Rows from block 4 of a small audio frame classifier, named by matrix and row number. Rows with one number belong to one neuron. Each number is 128 + 32 x the weight over its row's rms, rounded and kept within 0 to 255. All counts start at 0. Numbers have three digits each.
Before each neuron's rows are labels from the 100 clips, of 14976, where the neuron reaches its largest size: "loudest" is the band of the loudest frequency at the time of the peak. Only what is clearly more common there than usual is listed. The data: tunes sung on syllables by a formant synthesiser. In brackets: how many of the 100, against the usual share in percent.
# gate: MLP gate (model.blocks.4.mlp.gate.weight, 1024x256), inputs 192-255
# fc1: MLP up (model.blocks.4.mlp.fc1.weight, 1024x256), inputs 192-255
# fc2: MLP down (model.blocks.4.mlp.fc2.weight, 256x1024, transposed), outputs 192-255

loudest: 1000 to 2000 Hz (27 vs 5.3)
gate.567:161112156111160095102096120167079087079093105122116157087100157114096055125053098122139086095157129112122120178132099125115097117122149180240122121137117103139117143168048105111088134087049184
fc1.567:079108168128153122156116097193101071095157194130132117207122091168113144135154156141134169150108115173093131085112180147115168114099100132111164114135146126089175199227121113150171109103113145
fc2.567:088118128074130138129176106114142160113147067082110150141127135115108109152114166106148111113146111126143141133126067176090098080149121138204119162179125131132127106149143151072109082087115120

loudest: 500 to 1000 Hz (65 vs 26.9)
gate.714:137150125127130091118166148117131094108046065121088194134119176090124137136149070128108129101120076105099088096104075101173177124089147157110105123118147149092130173177100147069093147178100179
fc1.714:176111068151157144138194110096142091146121148132132161134101090139126134130066121148081199132135139087080145087214125102155076135106132102103112078085137097125118162148140121144146147122147136
fc2.714:181113146085172113165070118126134096113106092156038114112141167148108115158186159123098139070179120091149139215111128125144134184062097097188047072152090117110143157196109179092151143127073116

loudest: 500 to 1000 Hz (63 vs 26.9)
gate.201:069124112125137113146116104171164102118101117139115105115130080223122127164163082147140139164196142106136173055149137138107142174113099192081107120088104118143115163157163089110118213156135099
fc1.201:076136103131132140142140112117108167113146157142107103107076122101097171071157111133110146123124103111123160111076104119060148080114174069115114132115159179128159225161147130127119100081100183
fc2.201:108177172154106064198113157152147129104139160127123087080052148117067126108132177107102098127125117102054146149141123112084100155143110148115155148094118162123145169110095090125151101128184151

loudest: 1000 to 2000 Hz (31 vs 5.3)
gate.725:147127072126172215150103113126118152128135166104101185171149063154128175150106123167108162171077084156160114129121131181075146152128134120159117151134153148132124092095191133171129115136104108
fc1.725:186107126126100180143097103097128107130120159104169126155129122143114166082144100153129119148143104214168086069119149085165126146116128123148093195152093128132154114145097102099154134090138140
fc2.725:163061157163156098127151186106094143144126130088125108118146111113137165117183107066099098165109140128119074081095132141104131131151159076129151103089188117071109115102126158190080174110094185

loudest: 250 to 500 Hz (63 vs 33.2)
gate.265:130142085074161104148139149092098193097109155103132109070085151136086173087123110150120135145126136108107111140105151160190120130082113151123152123110056078067143142107150179088110154176098174
fc1.265:129088126088144050131099098111165189150133117111115167192150149144146118122089121150083149222140082164121113169139123060086100080158146102150156133152128088112134097101181145133126122155135207
fc2.265:128166173102160160123093134077137125131101165149103161098113173096109136192139154064155087155138085143160123102143175121129119110151132174102124104057100124110142169134102162114087122134154163

loudest: 2000 to 4000 Hz (34 vs 4)
gate.680:167083139112203135162164117105107129121192110102090175104124125138124157103134126181084158109139143082110160153120153148104190154178087144111151103093143155180164133202077109139175155195078187
fc1.680:140094125098147134154143132176109186102131170169094091103139190179139149098111109159100096180107167065127081124183109118176130122156118128089132127130204114162135147142106119118059126125115129
fc2.680:140119131151095170158203092141133118175130129186138113097113178151115110115135146154137151074136128146137136207131150130159157047155048135065147163163122114102171105155130097115153127107175151

loudest: 250 to 500 Hz (64 vs 33.2)
gate.473:109126085116144095089133109170145093098149109154081156131077164101120116071184123121094176110094107098133119161111073099088132115183108123141070173102163066122120099126115171132121199111158170
fc1.473:150138133162119174149152204121165116188124139089088119139124099125140089087185126108138151169073171077098129152136164138010075159106161184128101150117133148115135138113138118156136120139178137
fc2.473:109162127106083114144152132159065120096152039153117105090173076140127083134113157121133143116109123142130123138155133040122118095105127176081134151127121114184112143129162123096169083092092069

loudest: 2000 to 4000 Hz (25 vs 4)
gate.604:086078110096167125113131119186139084115067150108066137079147092145137140149155177151125135094108141105152141092175111120152066138155079126149094104135081138181126082166183079165156083134175117
fc1.604:151138169126075069152096117171149089109088101094093089115152115174137121124068106129163167141127105100180107133124136185125165080105117191137150121139112128095096137101081116170173109122114151
fc2.604:144187161118096139138093192181128122077103167161113165153087082133148091103181142137187102148120156138134181123091140087126077141145121169231077102109115117153162120172131135146116117123090161

loudest: 2000 to 4000 Hz (28 vs 4)
gate.656:178136104110174152109135108139158166078146154121145113158122109079209193127133119126149145148144139159147118113080135102156127067127107087169162175165118127125170136159180130200090170145150154
fc1.656:052100092081093171096130112123119119088107116152110090114135180098111096127159177154112150060095137126169092075130108078155207180124165143119114109165118177069153203162157160137112153166052183
fc2.656:090115172095139119086106053085162140154155105162054100148106210141126144082181153140074135132156155112124123197148232126110092110122159068160098165135156174097067118149048121144140162125147126

loudest: 2000 to 4000 Hz (25 vs 4)
gate.659:059084180223164165097166100122054148173117143129160099137163143160145117106097104106128167150115171125091069145126153100154145139143096119143094128117138177111079151138106150139097108153158112
fc1.659:123196119139202176153111102138169163094134120159089095132132089070087170097130096117149124131113117105123151188084158106143118159150116072117104126108144145079152139147106186095156086061120127
fc2.659:095117098111088092187116140158153125101140130171153108185086109141157085124122100120142135130093126091171116184124057147205102166145129126113133105080159081170160139121135134141068070125143157

loudest: 1000 to 2000 Hz (30 vs 5.3)
gate.568:136108118063160204144126189089124121150096108163132091174128145105081135173162164167115143136117126198153158157094124096139135100075110148134093162101091180091093162103110122106129169096140145
fc1.568:137099086158148154160096091116140136138155139180122174108095096104132085163112059099129095125083134087057163102156136167151115119109123088115169120129131122087169067127059123112106130122104077
fc2.568:142121192131091164161090133063101155129111088142176107121143080169137150090152121135083110047165110168071144111087141128137094125169129188130143089112118125146099162144156094167144111119127132

loudest: 1000 to 2000 Hz (28 vs 5.3)
gate.676:076143116105106130146129154099135113199030097034151105059106130124113111161146122150069127116108162143116140101151124125088156127096077211141089166102152126180125165169147128129054162151109141
fc1.676:077126084091111167078110181106161177136150143143065150113106110096158128124125158164188115099053098103155123110045149173167061080116093184114138109115099127085171104167159118155109179133158127
fc2.676:168111109161125162106073117111124124126133095070124123132137166124129167150124150140125087097142098186109148147148101064139149063128118143120128124141109136084161091128092161160156194158128121

loudest: 1000 to 2000 Hz (38 vs 5.3)
gate.294:124103124112152163147103075107150151126053070170173111173175107104140159109101079145150119158135174065100095128100150140130101091100135140138114084165145087096175124159139096113089165141131142
fc1.294:097112087158114104150109164117093129136139115119103141163169126140170110095116146116084120135132158183084163171135180121161078087155123132123091093145088113141171129222097107132159103128049121
fc2.294:074060142140102162089132075082140109135116132121136157147192145164140120156089058133154108121123166114030145134083111092115095096128123174153137145172106117171196119107129097084128159153114120

loudest: 500 to 1000 Hz (60 vs 26.9)
gate.230:122133156092144136088140133141151153153206151104150127186077068128134176091160107169079133092180176154109194156121135087109098180135128062076209168132086086203127143163135112111130072137155110
fc1.230:071107152113123116117105133128101170156157133155060073144155052176172117226093168117104126126155088118092133113166118171093116169108111139109115042119150133126168131101123116170121126125102166
fc2.230:134171124102127160113106098154175120095138062095144124138131170121154110164154137076130185144096148130183089110128131128160162116192116094101123113076107161124117129089132149145139050015122172

loudest: 1000 to 2000 Hz (28 vs 5.3)
gate.464:121120133150108100164083163117109050151133056180093103111157103151152120107108108119164100127163138132108176172161113057158151151148113082089173200113148121152103096109139170096135138160103168
fc1.464:063123109134102110060152089208153172151098112121175128150157159105120128086134090086106149133120179163118177145143119182148151138143126160106113125165127110135192091155132134131116083107120120
fc2.464:167107124128135176151103117066113094126196124120130109136120117143154166185125139127167086095117148117165121158167118126079144113130130121130090156100115103109088178105127100171130151130117117

loudest: 250 to 500 Hz (60 vs 33.2)
gate.665:127144118144194129115154092138138140079174143119133162139142178131082145054105160099155161141110163088154125124135114143173127138154128146147106144151151166114141083163125137105106132157105145
fc1.665:095107178071121122153117129107103100125134122131192178129095137113148167067102137154168081086127148105079156085098163146169085114101123113127117136098112115144166041075134121140100068180123147
fc2.665:114109084092147114102086096163177174122137117125132109143090104140144158091160193115136180144130193140093152095099149118103114140115139139122091179061178147133091157174189135059172134152128075